config.toml
train_examples = 97500
image_size = 32
vocab_size = 28
text_encoder_mlp_ratio = 4
text_encoder_head_dim = 16
text_encoder_bias = "none"
cond_dropout = 0.2
norm_position = "pre"
patch_size = [2, 2]
width = 128
positions = "learned"
learning_rate = 0.0014
ema_decay = 0.999
batch_size = 64
Rows from block 5 of the denoiser, named by matrix and row number. Rows with one number belong to one attention dimension. Each number is 128 + 24 x the weight over the matrix's rms, rounded and kept within 0 to 255. All counts start at 0. Numbers have three digits each.
# q: cross-attention query (model.blocks.5.cross_attn.q.weight, 128x128), inputs 0-127
# k: cross-attention key (model.blocks.5.cross_attn.k.weight, 128x128), inputs 0-127
q.101:115130109129100127103128120126141144109115107141173126121115135127125097148112125157137097136140168139108134139156114120106128115134135096169112152142099137108129131125142155146152131129115124162149137139128120105124128117111125091155151107094162156159117128122122122154154133108130156122114125149171129090103130154121112159159150126062102155119124146144123171137099137107082153125125
k.101:124085148127137113151135150192169083102134116112102129139124114113157146122116146117125112111163082130097099098147126116154137145154091105098150109126116141125124111130126090102152119158148100130188134101105149165115208125106107090141112094113159092157120145144135151122108119118142117096138122156128105177060119144113108129086103108151165093121159135124116130161135202098153095145143
q.102:129113137159186101140089113154148074169133117137074137107085130138090174149185093113152195115136133085108187131099121104136085134142119152130149114144132137133147081095109118135135089121169082114178092160139121113136107135130116163064130143142055112087143159139095137120070078158126076128134148091086139125129149133125166061131069149163152071131150111155099086100134147143210157128156
k.102:100171120122169132163121121045108157140105188117206157168162191100116104114168116153110115127100134148153131162109121166095093167089165106118183149130127114110132137139151124103150194101148156115137130146153141090118080154111139154167165142146085139119115098073106127141115174092106142132124131109156095077213078182148125074163176090101120166093162155145097175140110059140086114178131
q.103:130118166097152142174135116120123135143136142098105125152124136110121136117127129124129159113118094101154109127105137104140143148119128146091134127125153135142120110114129111127107126121132156087096129116131121136130143156159138149125124149138080110103141112130136144091095133138143111138123119114097147177161112134149142112120133113196158105144140131105130097107157134140169086123145
k.103:157132101132115151111094097072089166140122130157152112131121111151102101131132131151122154129113155115132139130126147146138119116116155131143117158141134114151131147132123145156121141103128138126100132148164095107150056158160143131115147159128119148122125125125123114124124131154089149161136146126128158097202162103124149141136122125107092142143095111147137099134097047157110133108141
q.104:130126133101166130150127114124110141123127143111082137149124142119115147120135127124135155137111083130141086108137146133123133141131131162081126113116150134160116127128134121130102119120125155110099148109134120163139155154176140129123110143147103109093130098121142134076112146134127113166126131087106137158136131096139143096123128120212150126138140116118140088107159132153188095132130
k.104:151152094125108151077081095039079184127151143149160138126117111141111074132134137139119151163099165112130150131109137151130108094115176155171095143154145094154126116120137145150119133094100137149066110136135120103167067156171144160126131156121123149108136118140134106134143118147075143159114129096129131077206136102115156139136137160109108165140081105120147102111115064166081142127127
q.105:142127119108064153138166138112118144112112123145189116128162151092155096109080170137107059148136138127172109150157133124128137159122123086131107151119100142129088141148157154137117129121088165119104147103122146115136122117129144082155150134095185164179102118124147137136182144096127146122118132193184142108121116129115092190144152070104129170123131177081133145165138107111071132108135
k.105:158079150129069113151143111183151114102134082153080149136117086128147151144097137107143122111139097124117097123125127110135158126169075128114115093113119131135128142131116124171130079158126124134115131113109104178108181150142127094105123095097149097124136184157135127102128079136136134119125131183102184192073170098117133170099103150135119117149098130141134114143157197105194129110120
q.106:117140161110148131145129114145114123144123148089089129144127148127119149109148115114127160135118100114142110110112151134163141155133112145103135113120150118149114107139119099129119120141147139104093138132151141151132126153163121146123112145161090112110137100128137137104115126129125130146137127098091144169148133111138141100115121118184161120126143102107134107130148131131166103119109
k.106:132129107137128143089113127065078156167123124128146117128131121141113100125117116143098174139107163107138136133141155137113122122126160149156099127131146111135109129139150121148100125104111134120083120156140128106161056143135153156114139133138111138106133132146125108121125109154089145152143126120129140113204140121133149122119133134127111139143109127135145096141115061155114129118127
q.107:120154104107075180115166121087106155084105142107169112124168116138146084130064135144119072133128130176159083112173115145114127129132146089146099162116119092133099148129136121102135175138124161146088193102143140131128167100132146084184147133117164150162117094137164101134198151106138181154120117142166130145130106119129111205136160117077126150128094126126154144126104126078060102104101
k.107:124121127142113108112163134174110111144108070126095090118111089151157124130075168103122126125156133102106114098140124068135151117146102139144073113126139124120116122127091120137118062189101088145121124116093130181146171090142123115085069076129181105155150140191153129091130102160141125104165133139091117172068168093081159166065099167184163118170130114113145100136150180126148130104108
q.108:113172108122108166126120079103106146131137133134168113119115094119101077119129088128103098168126122119136085132167093111108106118131105111160128144109142103147117141136139105122134143136128108166114170122136109128126160126138119113154134112142126126155134128140147104145168113106099133106118142150133132150148101133108142149112105146112124134139099155117135147155101152118117139104073
k.108:105111123116101101150121134107125108160129099122137101122134119119096110092093181145130165117138149111136091132141096116129140167103138131140134131103136117115119073112134121140117121156119114128127138128096138101156086122100082128104116114140128123135135118153102125125093123135142124103137132131133128123147168116128188130130109107137180119131123105105095122138153103140148106130120
q.109:126143142150142087134116151121149113177155127138088126124114107139100148080146136103092159125149153128130192211084116150160140124126109107128131116139112162113141124157132125165106131128127102119191063171107099115119114149105118148087118109133151121137119140131110145142100118132109064085127169150121164122148124118111144102104072138136092110149161154130111131147146120152127148130209
k.109:130112140114101127125083126154145141099135134124110142159131118098112133092139070150157130119149133141139093132128138151109117103131112085127164134105111119093146153110151119129161148094168146127129136112141114111100137156099126127120159181112099136134089127117084107119124119103082140126097133130134140102111138131184117115175133114106094125103107145136097152138128124118159090134166
q.110:096125116175179112147101116130128102150134143119101135105096085146094149139175094112147153100132097110102135142084083123159128114132087146139133125137172111108143121122135106130161133139177100140164108171144140126112126138117152179101093112166078112096144146143127105121109098147148094121116161084078135187141147129122166077087084155182144081145153076157152106124116144132186120120107
k.110:087160099119186106112155134090102116200099157091184081152154151107084112112143151156110157109130169130157140137140096146094110155091179152133139139124153120095120138130137124119114140122129135112159136154155162087126085096090146146132098152183116144122122075114091110149100175139156125114131129088151093070170090150139115112144145097104112128134181121135106158136125070125100104143161
q.111:105162091150085158125161120083105161082128138103179105135145135125160102128091142150134071133129121161165081119178132147130156117123111085144115146121132093106120144146141132124128179129121166169078194122141154144130157106114145090161101123095152157159098116125165109138181164114127164145116134159152138140124133117134119171124154117104117179122118107090186156151111141101069104106095
k.111:122103142133136115134164134165118109115112069106092084102105114122133137125083167092103121138154124141105119104132121103123144100116111138142084113128154123138114127131116133158114075166098103126131147127106149180120174112119101117089090116127157105130151126192153123127129107154133121119145140135121107153064153108079140149075098136171141118145131116120141127127149187102142107095127
q.112:137112123141187092143091111169157085166137133158097131108083102132058169151182090110133202098121157093092192163100107121115087142139124154139171121152137155135157111118113126140156082140163090101184063168112111127123092146123118162086133105147083126118163153125077118130077088153123061091147172100080140124149111137120161074136050172164139062153136096173101113091145140153202196123165
k.112:100177104109118147125100110052121140141119188130182164162170157091072121115185093169125104110116147148163109149119092195106080147082169100101208170116122114097142147119128109116158195064172150107113142129189126074110044173102135142198175168129060151105073078083095110151118168099106132125109112100161114079212083167203126090194174091071136157087122140129095153148118043141105105172158
q.113:136123111157091148098140126095113148086115114160183116115123122132145108140110140167120103137123165155122139155160115121108125110131127087172118148115102137120134137124123144122140148136112142163137131128116142121133123109107128074137132127113166169181114133124126118144158139091112158118108144157177116099117123143110089162149152103053089164134106150129124179136104117109075150128128
k.113:124092135107115114143121129182156094099117113131089130147113135126156138114132124099131095106173113126124121111139108128139130113142087123108123101113112115126130123119130114112132100147115115114139155088107128165106202132119099107115125116100143102122121158130156153133124100128147112117126114158132127136066118123119126113126111138148170103120129143098141138127166174108140106118123
q.114:159129148083092136130147145084138151124108132126135129170172159106154144097073182147118117123122143158147101144132166144134170144122164127110120115112089164130110132143141140155085129132099190107113143111104111149178137145156117093132114124101189137148100123142138142124134144108128157148117093170162121101116100123134093151121161113124121153137117148097128132120146102135082108141157
k.114:159121121135082140118086113168145153087129124170126133121116098127152124154132110130153117132136114117118144130134134128150151087159112132123111100123125127135147157107142137138139134105126136127109121127121117133109146155145126123142153164094140123135105152121122127110158107123109128168110144147105164139102166112136140135129128162127120140164095116138150115123123160131143150137129
q.115:112137109128097131087148140131133118135113106153159136100140130114163099119101155135107086138121143139136139145147118147115131106139127099172110132129104123117124140122129154135139147125105110150151122131136116105108113105098128115154140110084163132153129133113151130172155118123137144120112124172174123082105116155119112182136144116065118120109108144135127152151091103100084148116119
k.115:102100126141126108157186158192145079113114119122105125154136144121144175129107128121139107129119100132109104112110119121120128149151088103109122114146098140131151118135121136114149090156134139128187134131105138166116227079107103098115124097119154117139132144128140152128120129108167116107135122179131111169037118113111126125114103138149163127145147145127133143134137205113159114138124
q.116:090148132126102174112160131107085122085107146104152105141129132143136095144107135136140087134103091142162064086137134123157135128122105121128089141112166081126118155103116103097120139130139156153083210116174135118113133100142132136161100139115103140134115103108178093131162126123149183165107132122129136190132142115140129142088156097123138150113119101103163118124127146118116095135065
k.116:102134111157173100135174127128119101146122101115105084118118133142135146122106156109096136110145146125130126119136121098126145122114154160148086105128148125140115110131111138148108090175099115122156138142110148163154136083146130129088070104158144128131154133157161107122115129172132130109153128111137092138107125105071140139063125142140138125169164119140135128145127144116127124125118
q.117:086143099154137179120131104095102120072118142095147098121123113149121143157134100137167118118077078141140073059136111115126126106129128133124130137132162083141138154101103098092159120144135142160093190101166168116122160102138123125156131153155075118091117130130165086127141118135161154140135123083132113197126142093129144100096156134172162144109115071130181108110129166130144088130060
k.117:104168106140197116095192143060098112181129125097157084114124133153142087113118159116111155150114145121126151126142109116117135136099165164158101129152168137142112105146120125120084121147115119124148119132112138142172110092150123150103079113147138121122174098133148099129135155143150119115163145066115075099162116122084142137101134122127126150156185127108151114109137096136101136124093
q.118:110107125129146127105148130153128135123129137103092155110138148148135152149144143114141146077108119161123112086126111146126139122119159163100125107136126124124152130112107137111153105136139156158116125130139143142123124127135112145138122149111128111109170138148127100113111129142130154164148106081138100112101133119119123090125168140128126120122125059138110107096112133137149082150144
k.118:132144111145174124105136126127127142108134153123148111123117126147140135158141115128127124141113136113121166155129143148124131100114163136130122128145134143146140146131120151088121117122128130155120117149139130137149146090155150151139126139148144151137150127110138128141160161110140132147115131101119097129125092128107099105121130134146117155153146116141151132097113136129089143115131
q.119:140144132097107129142137107133117134116139138153160102131121124105123103138108119142108117147124137101133128163150144121102127148132118108158115133123146108137124139121134116140137150122108127126115150101136123115128141149147145108140139111119136144156111119127144159154147142098107133105116130163128126136139133130132114184116101119100142126127112175130133158159117138119093164107106
k.119:119128137105101134161129116126138096147120080131117133142148123125127122121096136138110139115138133125139115122146115126142117154132126122121130132115121106113103113120119120142134131135120137126143148112113130120122104160123105105123129099122123124132126143145112136115093117145122121127142115163125160153118156120155151128111114117126157127134134143115118131154140120135165096114126
q.120:153126102070092163112160102106135133126114107114160126146138143111148107135077147148130090174120147150140066114173131120094113151125137106157103153132131128150103129136129137129119129119105154145092160071132128110136148127154118076177172131104165145144108108109148127134150149107134184127130113140163108120131107136122089205153150093092138126136077173117141161122136125102071131114116
k.120:168085139129092131126133144146126128113161076170094147132136102135171145159122150113124112111121128126115105123129124093158150146155110141127095097116129126126123098147104121127132083165131109131130108116099115170128156150144102114108118102123151113137151165145132139106122100136154112120121119153128147167120182111119168131115097152136188117121125119133151123112132133129172149107105
q.121:138133138098149132167118145127137114164140152094087124139133146123124161110138137101123161114126091114147128137108142139146138144140128142100125112138149135143109118144115104132093117118113138073116110112126125135157123148149135151114121132150095119090119133132119137091104119127127084149122118102103121147138124121141142108108105127185158118133159114115135088111175138140184112139141
k.121:127144115144103165097087085077088183132143155152149132127110112144097117154169097144125161157107144137142148145113154169127124118113155130138106140149109102135138156117121155140119130097113148155064108152149088097127067150158167162140172181146111161119125110093097095143153111144114153163123121123125154121195117113142120127160142149102096156141101126137138128114103079164143160112149
q.122:083145145199154115113112124131134098117138132109102138114144116155116145135180113112151127108113133154135135090095099155172126092113128151119127129110129101118126124124119133102138115118178112185143125167155130137090137121117116163118099133144110102110141138131150105154124097172134130155128127091126120148115145120107148083096152156140132121119138047162133112114099152148174079157110
k.122:089148103141197100128170142140111116143119161095140103133139147107109131136131116106116135135112158114134153139143138122124123127090170145137119134149144125137132133142153121089101150148134128132160132122117135136132132074132133165130080129144137139133136102100134135143143151116164115110117121066124068105104092129102091102102157108136107124155183131121139143128114135138088132124138
q.123:121114151140172125160110113155115113140144152114090125139114115121092167123164105118129185113118093121116136123102144134144138137119122157107136112138154122126138101110131113118134130111163098123122110135138134122123144140151130180095105140160077093091129137141107135105090114147141095139132139081078139169152135125131178074105085143188157112147148089127124097119138126142207114134111
k.123:127173122127131124128107111041087149153135159129187131125140132144098089118144124140105157121122167152162141152118109156118103145104183167145133137126164118122120124134150130135111172116143120113098113152164142082146038128128156168121143161148115140103110099124109091121127148128125138117143131095145118080216122140143126130134146119103117151106138118133112140142110048161095135135131
q.124:119133147181147101128117152139139121122125152137086144109127129157134159129137150126142142087120136149138161134104120143165155120124122125102143115133109137100136128131119137150118103133161111134147112182135115133119098127125131160101094119132110101119150131133105132122099115155140111128117127095108141123130143112123141074108128150131105124117158079138147103120109133131162097159139
k.124:124138118140169138100119136136124132131102160098133119130128133129124129132146081128117127138139138129112155134138138139107135106116142107124126127126133125103146183127108121133127139112140133144134127140137130136130145099115159140155121140119131141149132133108124123130142149102113129137129127126125095137103087115106068115128117141133064123140128144128143148135125172116107121147154
q.125:109154141113081139102140134140121122148131127133157137137136128119151103088118156085105074166110100125155114159113093151200135117154101113169088148112148079092107131130160121122157141132138109148139141154155110120107126110115146142151120103121130114152124111097156116171159103130122112112092157152136159130124131142129121170109105121086137119115129156129175146193091132107104139105073
k.125:121123125142150097161166147196137082153106092096116108157141136111115161137079169128112118105124130112138111116111101105122143148113112120098111122109137131094134098138136112130108106166122127125166123132122154162136161078099106097102086099155140108137151143151118128123106129137138136091176136161113117177071148116131125144082090114146146104135145138128115147144133169107175114136141